config.toml
encoder_arch = "vit"
model = "masked spectrogram model"
dataset = "notes from a synthesiser with random patches"
train_examples = 78125
n_mels = 64
hop_length = 160
input = "log_mel"
win_length = 512
method = "mae"
mask_ratio = 0.75
loss = "mse"
encoder_norm = "layernorm"
encoder_norm_position = "pre"
encoder_activation = "relu"
encoder_mlp_ratio = 2
encoder_head_dim = 48
encoder_fused_qkv = false
encoder_bias = "all"
encoder_qk_norm = false
encoder_parallel_block = true
encoder_inner_norm = false
encoder_drop_path = 0.1
encoder_kv_group_size = 2
encoder_patch_size = [64, 2]
encoder_layers = 6
encoder_width = 384
encoder_positions = "learned"
decoder_width = 192
norm_pix_loss = true
decoder_layers = 3
init = "torch_default"
residual_init = "none"
optimizer = "muon"
muon_scale = "original"
lr = 0.014
momentum = 0.95
nesterov = true
orthogonalizer = "newton_schulz_5"
adamw_lr_other_params = 0.0014
steps = 20600
batch_size = 256
epochs = 67.5
lr_schedule = "cosine"
final_lr_fraction = 0
warmup_steps = 1030
weight_decay = 0.007
adamw_weight_decay_other_params = 0
Rows from block 4 of the encoder of a small masked spectrogram model, named by matrix and row number. Rows with one number belong to one neuron. Each number is 500 + 25 x the weight over its row's rms, rounded and kept within 0 to 999. All counts start at 0. Numbers have three digits each.
Before each neuron's rows are labels from the 100 clips, of 14848, where the neuron reaches its highest value: "loudest" is the band of the loudest frequency at the time of the peak. Only what is clearly more common there than usual is listed. The data: notes from a synthesiser with random patches.
# fc1: MLP up (encoder.blocks.4.mlp.fc1.weight, 768x384), inputs 77-153
# fc2: MLP down (encoder.blocks.4.mlp.fc2.weight, 384x768, transposed), outputs 77-153

loudest: 2000 to 4000 Hz
fc1.33:540509513514489525491500517471476526510507441500529495504462457516456498483485552530472480557477523479498515552504477453531502502500504466495511525485504505526529552554493481508520508541510481508478501547506496549509466471503479441
fc2.33:495535539476494516491544476477484474452437474490500505542486514472494498538488524457490498473510455502506500526495482495468508499492450492507512504507531535579524523477502502527514527541487474532495511504441457487552497517455454508

loudest: 250 to 500 Hz
fc1.742:494537549505505510499457472534466483481482527449524523503513496526486466488449442458486486563501514496527500498498539499497522480477492494499476475517521497514474490512518491511498493533525509499484501488490495522527525516521503501
fc2.742:444501486480513522472501515507545524483464509449475469500472441489469492492522530556482507517512523500520440498471533462520506521516508520499488505512499451499495522465535526490477497521475490469517477523517510492485451496518525513

loudest: 2000 to 4000 Hz
fc1.585:452530512511468511512486523446525509469498498439474476506530512523480482519495550530518490486462516468496503526505499529492457468477507509481489524460454511506466501456490496516460540521534516473473506497546474508479500495516522549
fc2.585:484486490465531507499489473514523504470495534514463474480492490531492484488525503506525522498500509517502498506499509451518500502503509479492466468491520566495529532471488529501511522518552537500519473497497520540496501519485526525

loudest: 500 to 1000 Hz
fc1.53:525491516497521489451499505469513522462455498522557513535536515530481502503534529489522517462534536517458465495539528520457520502463520495522463480529498467486508496464471526523488508478528486499448521513521512478483460492524510439
fc2.53:512465453490525498505469513542513505544451445489515501493505503493519513490519475426477503462522540484515511507513505525497529489509508474503493491555491491509459552497499461495469533486495465477452489520529460489545535499485512510

loudest: 500 to 1000 Hz; 1000 to 2000 Hz
fc1.432:475481488489526509458524521483517470480523525496519520462491502480474489564480502520461507478503497487513518537479532531485515499514493528518531491510504490507522498486523487545527491531498509449524566478448523504477527500500524512
fc2.432:486507508498493493513523418471515522530516491471482500463461507510513499474491489455535500504536560499492471503490534476488518445486510504530481484485466488525451513501445488493464507507524491492500467507480480503542494520520497561

loudest: 2000 to 4000 Hz; 1000 to 2000 Hz
fc1.446:554499528553480563510486528498492465473468512488503488539536458514496466542494482512508486501514474480527469512501479497463448504551491471450472467497518488520521519523474501497515561523497482495536524531502477495518481524506514453
fc2.446:472511488506504528531494500530460469517476521488511488536546495522489480532494480439506495497489495475541471476501508502483451512504491484462452511462496518498497515513476540553504489516519512497492472493553449477529502510478465477

loudest: 2000 to 4000 Hz; 1000 to 2000 Hz
fc1.737:485503507511491533464482490492491454488487525493479539543459540449489509540554492502530508462500503495496436525543489502562512500494507510462530504522491503492485508512498507489482471503465494489509508496457555496503460562542508534
fc2.737:513538482478473458528514440508568497525485503515500477479473476495493489495509504542518490470529496508503463503502488519542501511542509475514524478513468470487466508505498545492497480504551531472522501484512525481493535479544518501

loudest: 2000 to 4000 Hz; 4000 to 8000 Hz
fc1.30:512452501507548489500544501508531490547505506526523511450507498458514521501463473447489469496451490523547497526520459513505493484483515541514475486480477503510562454496511492499509473471485466533464558511502495508512490532537516517
fc2.30:488500533516491481504503486489488499484494488477495472491499484511490522490520462464514492511534509549524485481438486553539492467511487486458508504541493498512501506502494524500522489528488478514494530516479518462489541476524494487

loudest: 4000 to 8000 Hz
fc1.736:508519510512495457507453497457506464461471467530530534510523486537524537509502415517511505470552524486499517532500495515493502470516456474543497460498500532505516467515504494527480501485488519493540470518463502537537506508477505471
fc2.736:529485458456493529520534475496483497495520561551487527485476521523492501499510510468499473482453509475515510527469508474526498543521483494438511502491490508479514538491476499501521522502472486514455538507504467487504458506524478505

loudest: 4000 to 8000 Hz
fc1.673:545508456535510527491516510512532508498524467519507461498530478576492500473526471499509467528469538468503490527494457491488522502491512489507505448480465505466490518543495510492523500495484492481506488535538511540481507491553502503
fc2.673:515500506518473487485465503546501498506494525545510508530462534492486543541482547546478501501524502534521472489463472500567469509457465528480534517522529495500518471469534487530488480477463487536516510506473496534528532477497534491

loudest: 1000 to 2000 Hz
fc1.252:462494466490464519479514484498543517495472515488471482522496512453528482504480494492456510553468508498470509490541483551518449511555474488513497517534472482507489514452525530514528502442503501492497506477479464505548520509509479489
fc2.252:521500504475467434478498478518500535490497488494522485511564526477493491500516512527492496456483525506496478492482469474465535520480489490483512512530501484490472498430513459519499479500473497495489541496507520504533495500510493515

loudest: 2000 to 4000 Hz; 1000 to 2000 Hz
fc1.730:517483499494463516503499520551545470483530517503490483500505461480498487513484509470509495485535494472524512450526519482564543524461511512544476475463436521490498539487508466519524458501488498509521514497495503536519478512488546484
fc2.730:527543508487505486514496508528523476480448480505473506505540480486516528505485488464513528485529482491504540493468508482455513473479504517498506494460460533483458477500506513515486506488499536452490470521462456500492503532485538520

loudest: 2000 to 4000 Hz; 1000 to 2000 Hz
fc1.676:503470461502514530470461515532500485457496547484520508508466484473492488493547444452512473465584505494536480519523486515495513519480469541494490460494440487481500492521476516503509476494519474468486517480477541472518467518568499451
fc2.676:479480501498508537565530478451490506528486491511449518485470565472479537495528526531471485497475494484540476464491464502518491456533509493473498514491519483553506468503477483509489496493478471503545528483492501492488477553516532537

loudest: 2000 to 4000 Hz
fc1.545:478546509496495521514496519470517478493516501544515502562504531458497482532463501483511460516501537497480490499469470492483476490519491516486482548508529517518509512520508518514480518514516470469464523517472502454545518475515527445
fc2.545:559518498520459546512515549522448503505491545464509546487490488515562540548472496477532495504483453493535480515534556498502485497492505526490476521463486467499486504451513516504532488512495474490499556495469473462503526490459494527

loudest: 2000 to 4000 Hz; 1000 to 2000 Hz
fc1.443:516505545475508496493500485487483468504456485510486482518508476517478517475494484504494530529533503476523454480498540505550488520541500472532432515482507484469502472464489514508554469543474449459463499484479521486521503522468508515
fc2.443:513497519443499506489510474502497515527509518495479549464523502507503498489499455514466462543526480506488540464517493533516492512456482466507465529504480520473487522505520550515507491464501463491499483476504513500545500499510510485

loudest: 2000 to 4000 Hz
fc1.715:506465505491495514486493476490494545510492445501488511523479489509455457482521481562502486478521512450526514499559506477477515529522520511507502464482481526506492527493499495510484544507500474520517533488498498474484514487476490510
fc2.715:452464507470471525526501522503493539479500514511473545489473483457495469501479476515453497474546512461489494475519504480462534493526513530508483456470509529518517505521523487540513517507519478467498527475518532487496516526516525516

loudest: 250 to 500 Hz
fc1.403:503521442478481502512496494511466527520507511460458478515503482501473522475502446520475518542532555497511481468532492559484474509461480483524482476495514503494479518486492514526509487481474511528519465464517486467502479549574541501
fc2.403:476517528514500528477505537521501438483491529483437526501485489485521521525481486475479513516498488524520503487487569498475510468530508475550530533484565502504466457478487516487517481489499488535517457507524552516480484508521518486

loudest: 2000 to 4000 Hz; 1000 to 2000 Hz
fc1.115:474497489465501521511503500502488475529509487523503518534500511491443480489435515498509455466503529464504521513521512504471547511493552531517512526484432519511463535474524512544501517487501469511496529534477495524525516518485483461
fc2.115:536511508489509487544493487519480468523514499533484498464478474543476499495490491460502482502457490463511519476517472499479454567515497457525466511503523514521515520469462462517513467507541497485527492505542507530494501495494548473

loudest: 2000 to 4000 Hz
fc1.234:521492479510503497484511462542498533497478482513505494455484505476498496561478524499488511491465532499511485489491488534549480484479487499490521506471499476529546480527509490533569501545507464518471519529461492496517517487504451498
fc2.234:522519487488526496501509476524512473460516478498458453513537484530486496496467486494492482528505522522477518487473519476462503490532540459470503472493518463465479474476521524498487483512490516482496484493464532495480473483518533483

loudest: 2000 to 4000 Hz; 1000 to 2000 Hz
fc1.214:494489471529527500464473488509489499515499467490537484490499499508549456489543492546514475504536556510473514458505481513502507487571540565530481496476440499508462514510483491475510506519487444481474516501525501477514499527510490474
fc2.214:435524471492546490481522483458422476482479497486515522480484491464492471481502528530489510461504492488462465455526479501503494532515492488528496518521468534523491479508470499512518500459497450472509495551496515480516515504506508491

loudest: 4000 to 8000 Hz
fc1.2:483442537466487500484485469527542466509515420488452485501498473547506522524488483513548467524471496493487497527478522533518487515492499496499510532496466414481490517501512489493507445465509496476503499458533494525473493529474523483
fc2.2:544540480493515484511508529458488490477515532499511496487483502449481500514539537466520523476493496479532482432495474471452512474507481506508466542568473561491505520472490526505486499493518498503481472559481484518489497473501528544

loudest: 4000 to 8000 Hz
fc1.475:509556503527482498486490509512556499518468441522511525469545516478493543528476471502499472471470484529491503511486497507500481467512506521548488493530484460489468517466520516483436490471497538477482515467499466496474499508414507504
fc2.475:495448520493517501492537497453511528495512530503513467514454477490513486507495500494501441493433502473528482482498539518543477521501478511501495477510514508508468501484508560500501510559496532464488492515509506511540475516470496520

loudest: 2000 to 4000 Hz; 1000 to 2000 Hz
fc1.228:476529499473484451535481502517550478505519488516513487496489514505477476486496510488546468516483538554522522501495512492475480509493494482495466513529497523492489490511460504524521506486506506474488531492452457495481493495492513526
fc2.228:527517526540500467493477523482487509476492484537493533510494478489506525497445495509460509521509474491479516483516535503484501498472486494511480519468534494519499437523504460528503529474497504519511495490438501513468479464495497525

loudest: 500 to 1000 Hz
fc1.518:549449515503454496462510455532494504525532512465506514483524488531490494540508465488497544504476499490514482479494551493479507498449462517472483472512446519485506477481454496505515478484501464550500510479509530419479547492470498525
fc2.518:525501503518469498498528519469493492481486486477491524508473532518509509482491513469524494443474509517477487513557492505486485503501515486545547513526491492485473520480506475516515518523564518523499538523435519508512467537498496514

loudest: 2000 to 4000 Hz; 1000 to 2000 Hz
fc1.357:522463470507503530449491513511499462535457524514512510475529490507542496507497512484485505478507519492470492498467474417483499507506483469501440512495563463537496485460475539557495482490531483492501524506510498451455503539494496508
fc2.357:504499485489503517478534495527491490509503469487479494526515509530504514490501508502501477509521426514492528502481468506461528516471464528460468459490490486520498478554507506447501494482484487528499465425485471528530502517481460506

loudest: 500 to 1000 Hz
fc1.319:501498472562511522478518511518541513475525503505478495494526538523480493463468509511457520500501497510427468491535472514509573494517518448494557511503470484524496499487507499506471525498499554497460488520515475511522495459471496483
fc2.319:466472535483490521513465508504513547481498574561517492452513517475503482493486442508470513487514488538507515498466484516459469485475487509478505520520442500477503508512527505520477494472520452500531435484551533518509502565474425528

loudest: 2000 to 4000 Hz; 1000 to 2000 Hz
fc1.638:519498487548462507485483507477550465495505471493527510532472511527504560511496487475493493487504403505503518480511490488493502471510504513454478523507467455499546537512531462494511470464556523530490496485500524551488465502484539482
fc2.638:477467493479485482506512487509517515471497484497503502471478463520515525494493506489525518466532472529493476482506481460505539497504514499526475532505493468522472494554509493525519493525512540533477469505497506484562501484492544478

loudest: 500 to 1000 Hz
fc1.497:515468532505550453499464504472513487499495472458519511527501463513533482482511521480501500495520489504519501520521486489461450472477517528523494560473463513517487476557483502538473499502513543483488512548479504487526539493500481485
fc2.497:501472478513478500533466492541523487496521461494474532525499498466533458487506515527545496481504453517492500531456447517493484473498514502485538487483512498482529514435509494475482441526503534525510469492464481575474481520485497523

loudest: 4000 to 8000 Hz; 2000 to 4000 Hz
fc1.27:539471496482483507483546542489509469541506522484521477511545476510507490534521502501500481478506523472520493510514491527481472484499507520508496460488478505418478521486508468473562474498491501470495483514488467518491495518556524488
fc2.27:543477518462452485516544529494469523512506546483530486459517449491468475498496521515533515458549554511475545487454513476474486466500510521509488490452517493488546559502468534506470466542484524515505500495490488474523522515523497456

loudest: 2000 to 4000 Hz
fc1.612:546520493500444479500540475489482482496548502510491532478514455491480522530503536494532475505516496471498487560506508473506478543534493476501482515476495453458509489503508477488485509523509500483502511483490517496513514494546501470
fc2.612:528477523503509520512488469497515553498503512494476481508463507487494579479517506438489514497481509493501484480458472499472489564455476487515539511518494527523500505517480469518494517490478499497542469503480479547467490514470489531

loudest: 500 to 1000 Hz
fc1.205:489480538470481486470526511518486507546514475546505460514490505489497475483509520503526486487496518521510513523549492483525513500499548510524474493473508537481533502537491489504525490428493531448515486471497496530480493477480498471
fc2.205:473468506497490494479507545506521504464518544529540527521490486504536480502524503496495512529531486515470512499480440517505480474488463545457511495489531485486501478498516482491528482484536539477507508495493499491499444470470470492

loudest: 2000 to 4000 Hz
fc1.660:455537454497497485506530467502442457508513506518519481513472535502482480523553512547524520492496503456519516477501485487453516510510519479482514510489541494547514495510532496510480547476552491480505479535507535489496543509485487511
fc2.660:474528504475530537503568485510470491492514490477479517507486500512488498524506495501559543472494487506503484504524475527505538549522496536481491458549495492507474496509463455507528486497479478499513491476511531469547551480475523503

loudest: 500 to 1000 Hz
fc1.477:504456501475506474472468513495452492495509530481490506537502473534523509490505482482487488505492499450535498502531493487513499510516506518529480475465515501500484531488495508488478533445517520520498479520481532516515489514531525524
fc2.477:507483495475546470511522481498538459517483512491497496511488506487527520482523499434560512473483514479445488524525530504435473495506515491512517516501562468495493523474494511524502540525551492508478514514531543476506512508524538576

loudest: 4000 to 8000 Hz
fc1.691:475493529519532462505463493530506503428433473534478510519519486497506531516502479540484486425530498500506457472505512486494479477512522505551521460485516460485442456478521493508490503505531517500505507529439499493517523532479502497
fc2.691:472459512499550489490510539474489496491522502510494487503470484486505502505490449506531500462515474468490512502504519528494480493468479531474508482436549522490497518514535504480507491540494483513486573516482494491531484496538501479

loudest: 250 to 500 Hz
fc1.404:510498492477537487483505512453500481485500470477540527502496488446513488519494448496487508562478494473495467527530494512507523506535446506521520466528480486522526502510515508472469545521463541525481474434459521504496491495496489508
fc2.404:513458519517538481456527480544475514494494454460524489512499522487523449481469499518518518523504522462473454472498499498500496526526543513526522532504535519541474492530527484541480517480524504484512497444467522489499496517482454524

loudest: 2000 to 4000 Hz
fc1.225:495513461513564451506490472498495508458496467503491510520489497523509513546518520454470477560512461456523497472516507513508507497474494540518449480479481491493483479509511471513486512488484482475526449503503509514497526507441514497
fc2.225:501452474504462518480496521507517517463484487543492550508482481498513522489472483541477490483452487481455493491505479448535543530514545530515539459489480512471504483460527497541480528525536515511484521513485521507548436513489436496

loudest: 4000 to 8000 Hz
fc1.44:496517458531527457495486495470551471490517521507498519515498529498488470483475511499456532472549469543507517511525538439530505506493511506533475507473491498514537495528553452505486521495482458530492510479522484504508512530515537440
fc2.44:499509504444489503515489462499534522466492512518477486535487501514481484528522532512491476457493522481519471517537546476463504498485485553515470532503461570484487514511546444491477500501495492508515515471466477533509469499526502548

loudest: 500 to 1000 Hz
fc1.119:518486548510518490474513526522444488551544477541484499470495493494528480528495526511480539482520526518455497527525483505497515501481464480520483490505434500480531494492480471523531499452458509496496498487522556465496482492474555506
fc2.119:532465511492504479482466502484509497528492484477522460543495497501496468512473495499546482509499502472479510510493535501512503507526487497494503523497490473537474467493505519534504479503513505517427469506487512536555470456521559489

loudest: 250 to 500 Hz; 500 to 1000 Hz
fc1.578:535550493500496475546474517474504511497470464462492521465495513500507528475530513457472496520502527416528460505479475498541500512476501466523505523491532495523501506514499498479497517510493506526494477482481545503495488543488520477
fc2.578:514463496507516484464527559505501466456489492484504547480505507506521547537471476538491489518537490495542563520498449461471458486486487490481481492491475511500497548500466490493503476471484467529512471492506550506475478477503503495

loudest: 250 to 500 Hz
fc1.720:520540518517501477507503454543488478474493441463493475505535510494463451483527497505523507519466515463523502464503484540494492467465448487497506471515522507521522471477509483542498479494531522489548492461476489489486521525487513523
fc2.720:518494493495436505499470513455496503512522504488491483519476533472488479509490526480497530473497500498484539514538517528527508517529456516472518504477544510501472514486490461479541496514493496471475483454520470547528475492499477482

loudest: 2000 to 4000 Hz
fc1.743:499477509489562512481543471515449518543522517504497547483486484487485492459481515547495530484528475482512434523547492471499555483531503528490509514498476543513474477491471514482513502505571484545505514500428540505512505527540500500
fc2.743:502452514463506503510520486435476511477496531482480497463473469488502500487521524512479513515509527542487478508538479496511483489518483499459511552549477511507490489482533475494554523511508479476491519528478534490470500516506515549

loudest: 2000 to 4000 Hz; 1000 to 2000 Hz
fc1.765:480479523499517493498502491510499495519531487479502511485501490498520500494491489461462473490509494476498476470488514509491494504467489489490458489497540480497501470505476508473509503487481459505482484511452490505470513464540512506
fc2.765:439521521503457509480522530528436519540503534485486487479515541457542483520479474498512521460533513508487466489464531536484477528474490489488507489529550523476520488497464524527470515499468480454496454510508534536526474527481479568

loudest: 1000 to 2000 Hz
fc1.31:522519529503491480504494551498520483522486484497548531508527468467453504537528448496485522494474501500506539507503528499477528492475500481486524482521512502490509527479500530501492529471458540446519517513445507508538519491529515441
fc2.31:470502532477473507497468496523510497521469505510508479521472519486545521453465475504511497484514482515462500479450515501506474491470530517546538477526505481493501464530481506507527540502481508464503500516508494492507504527470500519